From a checkpoint of a small class-conditioned image diffusion model: activation relu.
Rows from block 5 of a small class-conditioned image diffusion model, named by matrix and row number. Rows with one number belong to one neuron. Each number is 128 + 24 x the weight over its row's rms, rounded and kept within 0 to 255. All counts start at 0. Numbers have three digits each.
Before each neuron's rows are labels from the 100 images, of 14848 (inputs lightly noised), where the neuron reaches its highest value: "patch colour" is the nearest of a few named colours to the mean colour under the peak; "top examples" is what is common among them. Only what is clearly more common there than usual is listed. The data: numbers of one to four digits printed on busy colour backdrops. In brackets: how many of the 100, against the usual share in percent.
# fc1: MLP up (model.blocks.5.mlp.fc1.weight, 1920x320), inputs 162-215
# fc2: MLP down (model.blocks.5.mlp.fc2.weight, 320x1920, transposed), outputs 162-215

patch colour: pink (42 vs 18.8)
top examples: on a plate (74 vs 40.2)
fc1.528:133126117199150121127133135119110113108126107108109122133071138162143125149119112154091135131134127150095140133075113192116092107122098102134134128099056130104096
fc2.528:132131107192125140109122129122074129117129072128134130119130108112145132143113107127090124114118103102110120166169196085141099099105108189132119118119083128149133

patch colour: pink (42 vs 18.8)
top examples: length: four (54 vs 25.2); blue ink (34 vs 8.3)
fc1.695:162132133118144138128124107118149076106143093172144133152146090100162114110131145121115152085120166070130132151129099090123092189138087152124126131112160146113164
fc2.695:165136132085128119121128108124166139119166111117124135156136157120113129153111129147136134177121167100102111130154093125142163123127140140124122124100099145118118

patch colour: black (74 vs 14.1)
top examples: on a plate (81 vs 40.2)
fc1.634:185149105155157140110094087120108131096151117130132133121157087096101103179124175134157127104116154101144105097151076121150155107147118139105105124169136088099145
fc2.634:152156141130207109130150078127148120126109156124151125147142142095137139170128140113098108110115118100139131150095111090151156130123125147122133130106150192157155

patch colour: white (64 vs 9.5)
top examples: on a plate (69 vs 40.2)
fc1.15:106150135128136157153145109115127116166112115114127131133123154094119137106122188122090134161124149108132124180113114084158099118114142085143126136155088102166094
fc2.15:121122141107138090103121096125130078197137159122130137108123087139140135137112090143114123070131162128125129087171154156159132086133157158110133127109095110129112

patch colour: brown (58 vs 26.3)
top examples: yellow ink (51 vs 8.4)
fc1.337:157114134095145105161153122161103159114135135099110073113093172101139079146133166122140142136158130121081131136124145105142103105073113123108110104135140123106120
fc2.337:171128134102132108108100101118126133108144108121117094115102202152136156114131180137157132138116145177134118101136109151158161119120113148143122155120134116127100

patch colour: brown (55 vs 26.3)
top examples: orange ink (37 vs 8.4); yellow ink (25 vs 8.4)
fc1.493:120131207143136120167125131082146143134117123131103174127120137133134128129130121067126127127128143136120166134130127118131129133097134125132108106135109136090121
fc2.493:112124144158140108103131122178143147132134127136097164118123159104118130122136111136142090128111154156127101130135102129122131107100146127141133142115117133109147

patch colour: brown (65 vs 26.3)
top examples: white ink (34 vs 8.4)
fc1.742:128171133112142072132119139135186127069111169092108115120090103154083122109151142131090104103126140158126129106154168129124163150143104139118114130091142140138129
fc2.742:141118129129195097127134124129184117065160148123137140123125098117091128127120156146104130155136138102139132160088092100169115132125119108135127118095144153139104

patch colour: pink (44 vs 18.8)
top examples: red ink (40 vs 8.4)
fc1.339:115145124122177116108105134123066145148123077151136134119153106129188120186139167160142110105125108115121141134130130140147109134139133115132127130171084134124116
fc2.339:117131136106106132127126140124082136175131119126128134143134127149200120145085117117169144135116137115125116103190140120173159143124124152121129123120054141118095

patch colour: brown (62 vs 26.3)
top examples: yellow ink (50 vs 8.4); blue ink (28 vs 8.3)
fc1.731:124144125126114134097150170129135110116162118170150082106156125132123071122098132037139136139115130100125199109139142150120090132183109097119141111124125143150111
fc2.731:114132121129104130177091200108113103107121128144141091067122109155133150100150102133145117136130102155141072176124125138132144134145072155120149123137123126132157

patch colour: grey (70 vs 27.4)
top examples: bold (73 vs 46.6); first digit: 0 (25 vs 9.8)
fc1.738:154119116132156091122107085154101109130116143048125116090126100122117115150184160139102097116100151097089119089149116088164102142129132143124107132084141124097154
fc2.738:119118136136200116125147115106081111170154064122134121123131126118123133140130174128118123142175112180161105153105224147151146103121146126138120124125148120129154

patch colour: grey (66 vs 27.4)
top examples: on a plate (100 vs 40.2)
fc1.623:127133128149115156138125144135111167150112101127137141123119140093119143134122157123104086105125124115138123102069104146105150061150166102134159147181144131148108
fc2.623:116134123125124119132131155124207089077175129120120124123132143118128125117147148137137131080128140113140134124137158148125125101125134074141151126129173121125124

patch colour: brown (70 vs 26.3)
top examples: on a plate (70 vs 40.2); yellow ink (46 vs 8.4); orange ink (27 vs 8.4)
fc1.694:112126130098111133139157115134127074129145130133098152107122123118126147119175122115148097117140143150162114161178082124181161106130124162115132104144121119116141
fc2.694:102119117114137110087098120122167112115117129142134129104129159147121110107118178120135184120123143125109117126068149153226089173131116116138087149117128145124127

patch colour: grey (55 vs 27.4)
top examples: length: four (61 vs 25.2); white ink (33 vs 8.4)
fc1.650:106141132147151098160101109133137134101163109153155137125139137126134114120132136116118104116150104139128122145118159133157125111140112116103162121156076052101139
fc2.650:103128124129112135131142108138103131139119074164149135111128163133127144137135099155114148112136110158143119147156160087151079133138143128135126141160080017099127

patch colour: brown (59 vs 26.3)
top examples: yellow ink (53 vs 8.4)
fc1.39:136159146124146147142120118142134119106132103103112147111076127148153122170132137151202106123131111133165124139110124117138151144147137139127117136164151089085115
fc2.39:105122121127129126127135106131145136092104094124122130123132141065140125157141123130231128080128102124033134129119146196120101113137133096123124129094160120128117

patch colour: black (85 vs 14.1)
top examples: on a plate (79 vs 40.2)
fc1.726:150151132151139151138133070121127114076119119138144129140145120114135143159160150137173176117132158108113141129135108168160136167116132141135149137149136055137153
fc2.726:153111129149160106134120084128140138076123121118132149139124100151117108185116118124165098107125156132137117143144100063138134128147155102124135125099156089145122

patch colour: grey (63 vs 27.4)
top examples: bold (74 vs 46.6); black ink (31 vs 8.2)
fc1.502:095144129101151081125134096118097115149156157140131127127113107134132133126128152158120081060128151133143131105131136120144071133127137135145104120142118121149136
fc2.502:078122132075147164117128158142162105169121119132136137133133115121164129180184139125140154229111112079129130143110146119141164086109125094118125132101104138120085

patch colour: grey (60 vs 27.4)
top examples: black ink (42 vs 8.2)
fc1.307:113144108111149104112086134142144130109130158112116109135073122125159123145115137158138111175151123161121090140166134144072147136152124196116108100100137137077143
fc2.307:175114114123130140118138061117135138140144142106124109126130164104116134157147103137135128078118182128105132136089133187045098123118144074126131132138124142109163

patch colour: green (26 vs 2.1)
top examples: on a plate (71 vs 40.2); length: four (53 vs 25.2)
fc1.293:155139125131145124125107120120110125117151114113113130118125089109108110165082105151131144134125118183105147116167093136118132102120152093100136111104162162073126
fc2.293:125138125135133105130123155118119141110103118127150134145120122177114126146174126112139114132140120068147126152098206135135117148112126143119112130127154159148122

patch colour: brown (55 vs 26.3)
top examples: length: two (56 vs 25.2); white ink (48 vs 8.4)
fc1.491:112119135131157092132124124132140154111142151113118120137106152139139130121149104126064120168112107138091118112114085098048120112127133114121135132116091158111176
fc2.491:143140116132176114108112107116131126144133177121113139128120102128118119096050134102100095120136103082149136156123125113087142101141152152138104128114118170109142

patch colour: pink (42 vs 18.8)
top examples: purple ink (35 vs 8.2)
fc1.445:132083129125181112107145129129127124148108109116115126075135121116158126169140155147129144100117085127103105105148110169133123110117151087124093128105083099146131
fc2.445:144135142106162140129121093121111136149142115129139127110137137159164127122126124126110130163130101091144140153147151099102125127130118134128120126131050129111137

patch colour: grey (69 vs 27.4)
top examples: brown ink (30 vs 8.1)
fc1.593:152117121063141202100112086124177119135096095102119142120117101145121124111121094152123152128131174190135119205143118158153164154120188071113115116134143111083126
fc2.593:126128131099198145136120095121170127121156131136116113119119116122084121096104129108120112109117088060116130078121099114118104130147169184130144129145144145128125

patch colour: brown (61 vs 26.3)
top examples: yellow ink (57 vs 8.4)
fc1.582:159150154146115109125090146115129118104107122124137178152120137135106112129130148133175127125196143113173120101124120131144150100134109120209148090094121142137138
fc2.582:156139131142111132115160186183128107125127122129138145199125129142132156145125121130171126141049137139107123137130106172126106157120114128060122169082123129138123

patch colour: pink (52 vs 18.8)
top examples: on a plate (88 vs 40.2)
fc1.301:168150130150135123144102118144155117089130114137111119120119129146118106106111143120165127153156104101140110133121111125186133150157145155094106127102112145108156
fc2.301:126132123149132112103136133112138101100111117120100117111127179133136148144144134134161127144109110170106149128139151145178102092137139094144133131088115129123090

patch colour: grey (58 vs 27.4)
top examples: bold (79 vs 46.6); blue ink (76 vs 8.3)
fc1.566:143122050129118148085058132108107169163123129125119065126127084097122094153123117130119119107135109123118137137131145139113150164145107133103116142132134127134152
fc2.566:122155117152105133146184140129095128158118122140127076151106010142117158147139105148122135141110122136142115137127121163108128153177120130151115106153147123125134

patch colour: purple (25 vs 0.7)
top examples: on a plate (77 vs 40.2); purple ink (29 vs 8.2)
fc1.729:127121133111143154111111150114098092128085127142163134138192133140148123147173095123144066101115145082073148132115142116159139144144178160143146116135153134153136
fc2.729:095125142119130167121141130130117151156141192159110123144148174112136125122119096128141141114138153182111117164133132168136100172131185086127160117111133127142131

patch colour: brown (55 vs 26.3)
top examples: orange ink (45 vs 8.4); red ink (38 vs 8.4)
fc1.740:118144148150165127120133108133153118109167133118119106147087111116106116109147107145174125124143117143135116112136129138149131151133145121144122127154099076104136
fc2.740:132112130087150104148119109111112179132110133144116116100125126177093127133133087135161125117142135083130123150115162094149083102102099152128124136148114132127130

patch colour: brown (78 vs 26.3)
top examples: yellow ink (78 vs 8.4)
fc1.390:148129117158118114123155090178153122099119130142076134100132127091148165101097130182135140106121157151129136119131152115168159132097124130108133145156134075116149
fc2.390:134167124108132161158118115138095173161160137156131127124125136160129155177154138124135159121116126159166115147103132058147144121128121128118140128096137137119145

patch colour: pink (44 vs 18.8)
top examples: on a plate (66 vs 40.2); black ink (35 vs 8.2)
fc1.18:118124116127132078138113084118123105152157173132139151099134125123149130126129136144183108137146154117130138095114120132135097201156103127115118129075112136133147
fc2.18:113118108175096155110147139130121150156078160143127144121118142123156110136144146129156113119124193161099119162127131162120155116122121155124148129101119127132116

patch colour: white (35 vs 9.5)
top examples: on a plate (72 vs 40.2)
fc1.739:139152124118169126146149065136124092130131115188132147117111122146128163127136115139151116108123178113129109101074111127131131117062153152117123128110183124141142
fc2.739:146119127131167100120121130108092136130110149121132153118129185107165121121125079130148128122128186153152159151165113154121146048148137132145142139150146099118116

patch colour: pink (39 vs 18.8)
top examples: red ink (45 vs 8.4)
fc1.655:121129093143116125132103132106152119137168139107124073072135128112142106127144116202134121118071147129124089130131135138143137139068111138122141133143128133111133
fc2.655:102140104123095113085164163165144158125121106114131091123101140157119147134120138123126106125155170131134165147129134112147100122102107123151145118143128126121145

patch colour: grey (69 vs 27.4)
top examples: black ink (35 vs 8.2)
fc1.2:084095121115147127145132115130169108146144132093116131120113119125095133136152162129156158097141109160127133125166114182164146127128134082124112114132075095111121
fc2.2:128164138111207112097117103125169146151117141140125115125127114151125113131130162122120146152129115073085119153128163101138121200123138170131107135116057125132138

patch colour: pink (48 vs 18.8)
top examples: on a plate (80 vs 40.2)
fc1.224:130093108149099117105093127156123149160127153136090094105133117126128139105109162104157109104176154149114123120149125104123158130113137124152161166078122153129142
fc2.224:115146118143099142154162155094119109165117137139139097122121099151119120124139136113154161123094114122139135104110139148106107164134125139102102081072138131131099